config = dict(
    targets=['filled'],
    activation='silu',
    kernel_size=3,
    mixing='mixup',
    init='torch_default',
    lr=0.0008,
)
Rows from block 2, named by matrix and row number. Rows with one number belong to one channel. Each number is 500 + 50 x the weight over its row's rms, rounded and kept within 0 to 999. All counts start at 0. Numbers have three digits each. After the name is the row's rms in percent of the matrix's.
# convs0: first 3x3 conv, stride 2 (model.blocks.2.convs.0.weight, 96x48x3x3), inputs 32-47, a 3x3 kernel for each
# convs1: second 3x3 conv (model.blocks.2.convs.1.weight, 96x96x3x3, transposed), outputs 32-47, a 3x3 kernel for each
convs0.20 098:572524536453333475498388487471510498493473487544487475420456477557441412624460425476475519476534476403357418487525547500529567517519511559538527519557539484577551500456518529419510550530547455456464526470471557506470552531476495490517451438478381490525478549591485543572416461479463529498502420408478522469451476414402422414526509492474410464525452468504461443468509497426413486495474471445506481419418461465471484504524551520536547
convs1.20 098:511429540479500468489471503563469482502547513507492498512446401499419420402452396546530541501442503509508514463506495437434406478454460473460543479484549491508511494574481432543473494508519465479530473485566531515481538464479461467452456397454446370534511531448511545546470496478473533465435460451463510443508467473552479493475413387430505394606525503472520564477546649469469498541547542509470542545490562457425503461449542540532521
convs0.21 104:572552442529514413457359342490464486516538547458478502462441527496462514484542485502533582524553543473510495503519542478512527402494446543512519518431448447387479560502414502444433502491513408442433488458477530513499516478511476444499493379467477479497544545576529643641469487528473502511491486516476478477511516481488508503536518536465478480408407405490487511475406476519486465494526502431426477384363460594569474520541487489513516
convs1.21 102:556491450571571459406503589486564571486501516442398476548495562462475479508573487499520523479581484503530528428434413420440498470490479486489474499493522430447488573522465430478501451486414504522368485603525392560488458460538487440429522490418504470530466456467455481508492490495527495503437430512437526425460497495520511562454593544507496518500509528545503483459496460420524473550524473536523514540505587513584594601639564557500570
convs0.22 100:575459444579399472560488500512481499498450473474445392552497475523483432531485411518471484523493484512489522570539478570539507628575539507429376475461394456473456540456462486412459521464483506468496493504496444507479459504506472454425483483449570523455572565399628556446489473495472462485448467480501557563494557552508511446583478422591497438580549497395407538422445482448441380541589526500509541488481479535528553552555577535521537
convs1.22 101:509461529431475530434439582571523466527516517613567513515512522522522503517496523495505522453452450457412464453503603428449465529506464545507486580488498655542571489460443493534527493511482500450451404452498467422550540477422546425383375381306422393471555481548515445451551544517445424434483384447463498486393432538425452447465472437477537531484534503488493448455449559459530551341393495400351423383380370493505486458481538477470556
convs0.23 102:430475491522494469455463433534508515509510458505456444515410520525452481531532476508499540502558560528566521558560559508523504483555507498489452535526473525539457524531517458484506436446538526385401516458472530525489499440466579459623540460535578569537518523558535477444505545574482447438471496493427388525509500498553548509479512526493512462495530546422540511494525525451481513495510595482528481524556568493575512506463473453452451
convs1.23 107:509485497531542376465607463563484644573437506509588546554521445556488427547507493489473527457499529469417480517532563525587588507510475580529474582529577565587576464493528388536525512469552500491448530526479507503498559519552564462553516463491558547438443401488473574503492398460462502475443438439524511598586586563484521493581509453518476397504544515454514492539515624497553532574478450505467436563433516523475581562420430492510472
convs0.24 096:425481505421476535488514533530518550510538516529498551555443470544401467500456522494480423453526457471474470474510528440538541475522527472460494525499485515478436463506488487455480476481508462464449469462461492471492565551537561547546550534526525521495602549546489549539425488560426520514416467494433438464407470444421431469465430457407400461417442464443521491430571527418530526498502492416572534410473528503480478534544531479486539
convs1.24 098:527564531503626512517528503533547488491528484489528540536488439504478412511454407453438498455460459466466474538550636464518480501517549521497540517448553518556595481567504468620560490434502473545509435542531459471461533500529513455504497453459472426566515437531481624574515517576535519589482505514525508542527578504549599532554580397528543479581554512523536522524565576481500550504494454529501494536481531561562489558562498506572512
convs0.25 102:542583445538500469501524478501526512492506453484479415409390506477393471571461457576604517503539460534498498537461476496429430434363362571534457519540504515521539535519454400420402375426464498436493460458475489493477498557502444505553502510559477462490477471457460490468540535496583544500506507490514538501481579539486519527469487522518515570485472539527540491534597506499505446592527513553650568511555585391380418413394395495440476
convs1.25 092:526463423445575549530424565560534579523522507580571552479467480571479463557503484568537537480455450510424466517542515524516512550508481596592596511473505498532556493535515512479456519539529484450450474499525395447555498493507520489463489485500435490481431396444558524477509459435543564548525503547446486448557440466509436461473493495546450521483482500500475524476535556457614535542533548540430489560480534504541553480476514478395557
convs0.26 099:543568543474424532422435486548550525498513499548565525465568609472475629502565580520510495581540539564572555462512588490505612466527558603601578538524547588554523468487565507506528524584490511480473488495462479546540540493373508551468570505600493615578498602600514526570532461520583500548489530591557492503520532517458507511457566532560568527584618515531529497551588550547547560546433419547520486570472503468418514455437487533485537
convs1.26 094:520523470534470558540531476436457467457456446477497509418467448479483400476476460485552558575562518573597554512490508479459527433448466461383433382336523446370577535484534510508512472540494468459521450423523416407518475484487472448410476428435439420469488398448566534505435490483501430429510444382491522438507521443480467501503459398518476445475514433484382496452499546399510524506462534515428461463451452437400467444386449497451452
convs0.27 103:522505470568512496599566521478502523480502497488499462511508467530483450459483489459469502397495507451534557533498468544504478556531505505508534511541543477513535478480464513486486487494517521487469481494462523501522469482518333424498416507461516529551501577592516523563475462462527494413529490465490400474425416424478424521477440391471405424473443419497498537495476544509510518527517556535504538537533553495517507523489478446424455
convs1.27 092:528527570483506526468473478563504556522537490524562510565507445527540506559488565502477538517432486466462496481629545481540510629527520558528572489415552518544535480451478495565539438456501414488464475530489432501486464427427500470433496493487525510605493422559554537525443521504458544510450495460486516512501586571553565522515466477433463442457454468459551484440544538439538529464433416427413419449371469555481493528496488533512466
convs0.28 101:453506542502456464524468398468431447444461500437512480501507521574546611559522517511515544485488514501531514336413517379395515451374417484572611503578606478578537571544483545504495521465459461454504428471481432528436546455636512513576498468527458505519537492585363537589474463532513454478485438433510491512539509531504470537479496546473462531504471475456460512437425528419452466522494506541550539451447471479482399546485477477455534
convs1.28 097:462432496486467456462472488512540513389398449491503505496539503525582514516499472563605538529547541454414481385447553458440472431395468539454554453387553496501571458586504439551516449444416484466497445451459455468434458456494484452468411417429457455440425456414477475449396488487508499503462469503506470505546516499498491497508470440468432420494464503472515508489550533506581512480539496487441436442385439541507549510418492525498517
convs0.29 101:441440489464439465549519518486479492463481471482479490500476481526456466493490538380426501374466484474489526488465484506485508538516525489489514469539525477566549520543522535499549481525525519480493528498525541510527415448508443485512477519508510556524521552521450457467433493516464533475489506483417432488337424429421364443534507478520451504511476479486494473461533517478505485514543518456510511430496508549518477532548486490470486
convs1.29 088:429489534413437481428438437540488523508555496493555516528462427496451438470413430509510573510458479516480477484594541472534462507478497525515546502385524498462533459492462460539489456482491448462478470421472541457539535477410517481410450479416469461567507414554513529501426464456442461445485426426474531501505554551529514474429434438388480443429440479507475432486519543474500529489447470427438454499430502492440491491479461516547508
convs0.30 100:467523548514539537442487483456501646477545651466498615441509574435554576482549544449406478450482491461508539449529560508540536539535514430488510501538537554534569503531523519538538476507505513491482490463528467459495477396503460483502467482545430397459419475484428468532520488448499465503489457474551512327485429408365372439466490549465507499564516457473517543516556524482521508516444429503418398455467482554513486500489471418544518
convs1.30 104:472492513426483415469512459435431519489467451476545480532461424548515496536476515523501510514382446488433492439494452493394448414357497512460499483571568518633557526519540484548515540544581484611525540601503502598513459436387453457453483419481464483572430546545523511628449498479478464442410462509485462504539461461500497491436582459403471463516537511503583420511558423517479404526480503489526473413452529489509522467394503480494483
convs0.31 102:506483480450451486475422452500545507482582530476508567468468553494506511487505529517534532527534538484503506555534483519536506535540500474532521441516480420500497472452452474472470523531453482528528488537541456548548526530425508545376424462396512512569503496561519546605453472446397473418436474464464429525512443513499468490500468526465450497494460481500485471446501435415461452440397393477497435425459463477511543505499540468440498
convs1.31 099:459535470535560514496483567463427438544429510481449477541469493518436486506459538476474495534496515571506525479439501519464483575507547467451464474491486468487463564452554439444534482452540538557603551568602575516574543523489487522462527535409455523485513469490503510558548518445476498461485481382478507508419541494479566477424514458481488462422459439503458454480435495425475487570574492620534501613591531452505530606520438545501541
convs0.32 097:505434487472411441544470503519504513525549481468499479543480494583454492614466490440481523421483570455436483460493482438475473520484490490531465461523452510570454546485409573427427486458465528498556490479559446441512421498567417553589487454505547547534622612489652627493514513480544526491513508465401427453374486516418439552489438505493392507565485518454516465473554493486604523520457427491519496418500529467522440619554458585526484
convs1.32 098:415488499545504527566540491542524499465540534505532531478502448474563414446494482503439517543482485503484485429514525463519496526499509523454497538433549531476434452534569384560533452452480462482495512564532503480500580495456487424458480528559520493536541476483470544541476507463547483517569449493460611610491549531519562456520441446544451458451542516472491526450568575406481477516505476506512526565516537534498462586436475608561569
convs0.33 107:479438422458421372484461460507529437520576497583543525541531549555624631560612597544560572503521544547610506509460462520517485521523486498485511520397479473427459455504465517575529467505519496507438532488541463445511407471521424414481447486484591525526587511434552533485471450408456421443511423474477481429455503521437525575447460447482526492496509540493494436461467466491483469404450384460443469437463481513510418491463422397475400
convs1.33 100:458455487553531516494568495448472465464471485511533452432373484403464446446418459520484504491512521555542553528573472536581493546527550495485432487432426437389446522477493478522548482478469472492512542507588516541571470508610448470542477515573643570527554491440450519517447478422503475539457468469423546490397484444414500448461453547461527606484455535543572495539544438537540504533568545455547475562600529510459497476489496564558529
convs0.34 101:524485485499515483505525540463529500449580536429527548493521473520566446451528488560526465508523481463489526434519562425494525402472510474517512466458493466491483509504452589543479560519460511549494506533588470533588475536434454474460473496504482426465519491474551472486512501491453449479469465482520468509530517504490434486536533493538504522518488484428423428420432550425481496473448392488458429489434440529518440567516465518507457
convs1.34 103:470563531508538501449478570520440530552398448538492448505440493493456536500453548491525492500511520524497524522521415420473499458408498398473474471563488510506401486489520499528525440458471521613538559538534532587617360425412456419510489506522488560574509500569470549556512513486422456442521567526585536475592523505560512584396432541445446491414424501522481421501442407462454415489496587478504546507519502504548526558464532525477506
convs0.35 101:442420446482464530502529581484516537443424484426382429491523486441477420388464479506486531459464484525491459486511522506472519540496534524487499470467477468481518511484527586542589557535553454521475451502514391514462545427424492447324563491459541516513511485511476461473527474501509466492555506568505549528508509523498442422521492496470476479463510496450382376484475426480462444470520497494414514496499499463552548471481538421393505
convs1.35 102:520444522442488437545508492476521552448358558507469592430426465524497531447499509518470447511461413485465384471455461433520482474498457428433507577559449550528487564554558502473468460446562517412455505457416621514557469463481533494486479559434431424442547527525523540438548493476408395435527600473585520511526510525635533591496491536448482476472483480488487466507453466444449510454396502465424446465518465520467511427367541416401550
convs0.36 097:391411487430434485498494520488499493479545504527561540457384418443327412472419515418404390404478408447466470474436464530481478544496505465500506419512495470514477430468468453469476444505507545497414537469452510452439500569567490552542572528516522575501513497517503473460488521538501573472519566494421488472477493522482448540518456464524419443545507450534511515493549505541506498476498518423528522448459491544513519522471530506482509
convs1.36 094:478476465501507492502537507513514547517575561506529504438436407468462377479475408490542548471514503517496505509545526487521439425493495492492489476406485465472547507515559554574574547497519565494513566496518560514558521484506514488449455460432425459430418435475421462416500464516513489493527520527569506517536557473542509457565513406479507471452481445503436501494506519546569609466453468439454489468442532470464499423519497430521527
convs0.37 102:406402466495466490513522499496471510475533501500525483586497466464434478400478536412416401398479495464495497487409464506450507546540485469518519452498481465487483518529487538494508454496546519489488505492467510499501446515549469576573561585508573581512504526478453489432451502506446488452476521500422389495427421510485448537484444487447404476508477477443524477385520515495547468453515516482533546552518539559554467546520464517475484
convs1.37 095:425532573434481548463510538494466581531526495509553533459518410517512459504532516480513545503515583550503525451520469459569511491452491540566497502370513498470567478486521477606519448477476438437414452430503444442528490484476540440436477527490554604557471401527550599514456560509505543530472515457498526504516563559529540479529548524458467464398456472497506428470585506457572609478495480474488458494448486474480530459478507492530510
convs0.38 103:481421456453481515394461607386469557440458551459489526476495494455559562490559581520473498556547485550567544444527487454509532501535523488455501412444525488531541404492531488510626409516557446527492474502524468492551530389418559478377531437464571600470542574502600532473499492574467441526482444558500512485484494418501460410467445429433425489476496532501473456559512524569599535453469550447419480541434497574549531457475469482456439
convs1.38 103:480533497496520470502624504490483517540581563495509489527485573490434585549492603439491543442466568479419515505436475494465558481498503520460459479453440483432507529422522478510470468525414453480492486550477421510474467467540490441459552531542504491516464446448447520520482476502529466529467486528547437462555508474498474565440525541422565459538538488531494305588486389458455422576414540527483570494518549504500544504570532548590497
convs0.39 098:512548543449502517399426489456505498517517488553473404452484473503488497609501384518548559507598547447491493463536516406514445422456421479489490445495487424500535507463518486441517503506566489492559493513502544525458498563499545560488469522486491508543561541515502589527463519475466492511419437468573576548512578498488529505547517565442403501464400495493475458467475472418445462518497504458472469467509536538495514503494528484560511
convs1.39 099:503493501460615513530541615534517527494535571429445504505566471484555520479575504480481481429476445431508467458495419437451408563500505459467525479541531480504466574649460529507470495485467414479434503529509483440407565514541508562532473505436541510593453544466561542628501476510496529520472459441485562481540464487484513492469553509455451567559479539431601528423512545483521458521575592425453451489459549530529485550588544583621621
convs0.40 100:493488497484436435484424439466482463475435460442436469530545489606574546590546495416499532464440491491470511523475469531478447521441488474453482454442518486446497506558463522521495467466444522505557521556562464546515475443513455437493513529508568587531500528512505535502444439503503424462492396454528528571483495517525562485525567555536577574561582571474476529422403470439445503562459446504507529438453532446517589411503650496608627
convs1.40 105:426454552494510467367403463496399540492438570550590567418494501521541524460539578548508411551445452448464396445426447459496438461457476558500487575479500492497389441457541462437482532506563536481405545424382529526396542457439480535442478528473532495530454479564578537479465448447444545503389414459480469489567477525549479577500602549517505431458423486489452503533472529523478485468480488417441395448432401438453483391363538464481525
convs0.41 098:466517466513535449479517439547530489574591515606612449399394447475464429509457387445499485464532500504501516539535504495527477465464491493442477485459427480387414521514552532480526574515513615594501602592495571604434483453464465495496472478508506499478462490407469543484465490496529506551528485516505457539496499464464472499546420438514419465559464537475445447479483515490447465532500585485532515452607513515463462578496459580552486
convs1.41 101:501452492489497525589475585551595522506488505519483468503508480509554503515526483458477469444492459462482505463468434478535426493403415457526525536541523488449523538570498501505432531495561471514516514525465534489487578536505486513453470473415446399412440503459495500487502423430525476460568458431388465449530508377367445424465423514470347479498459521434500442447448447518476449482584554482511522489454565500541503504507508491520510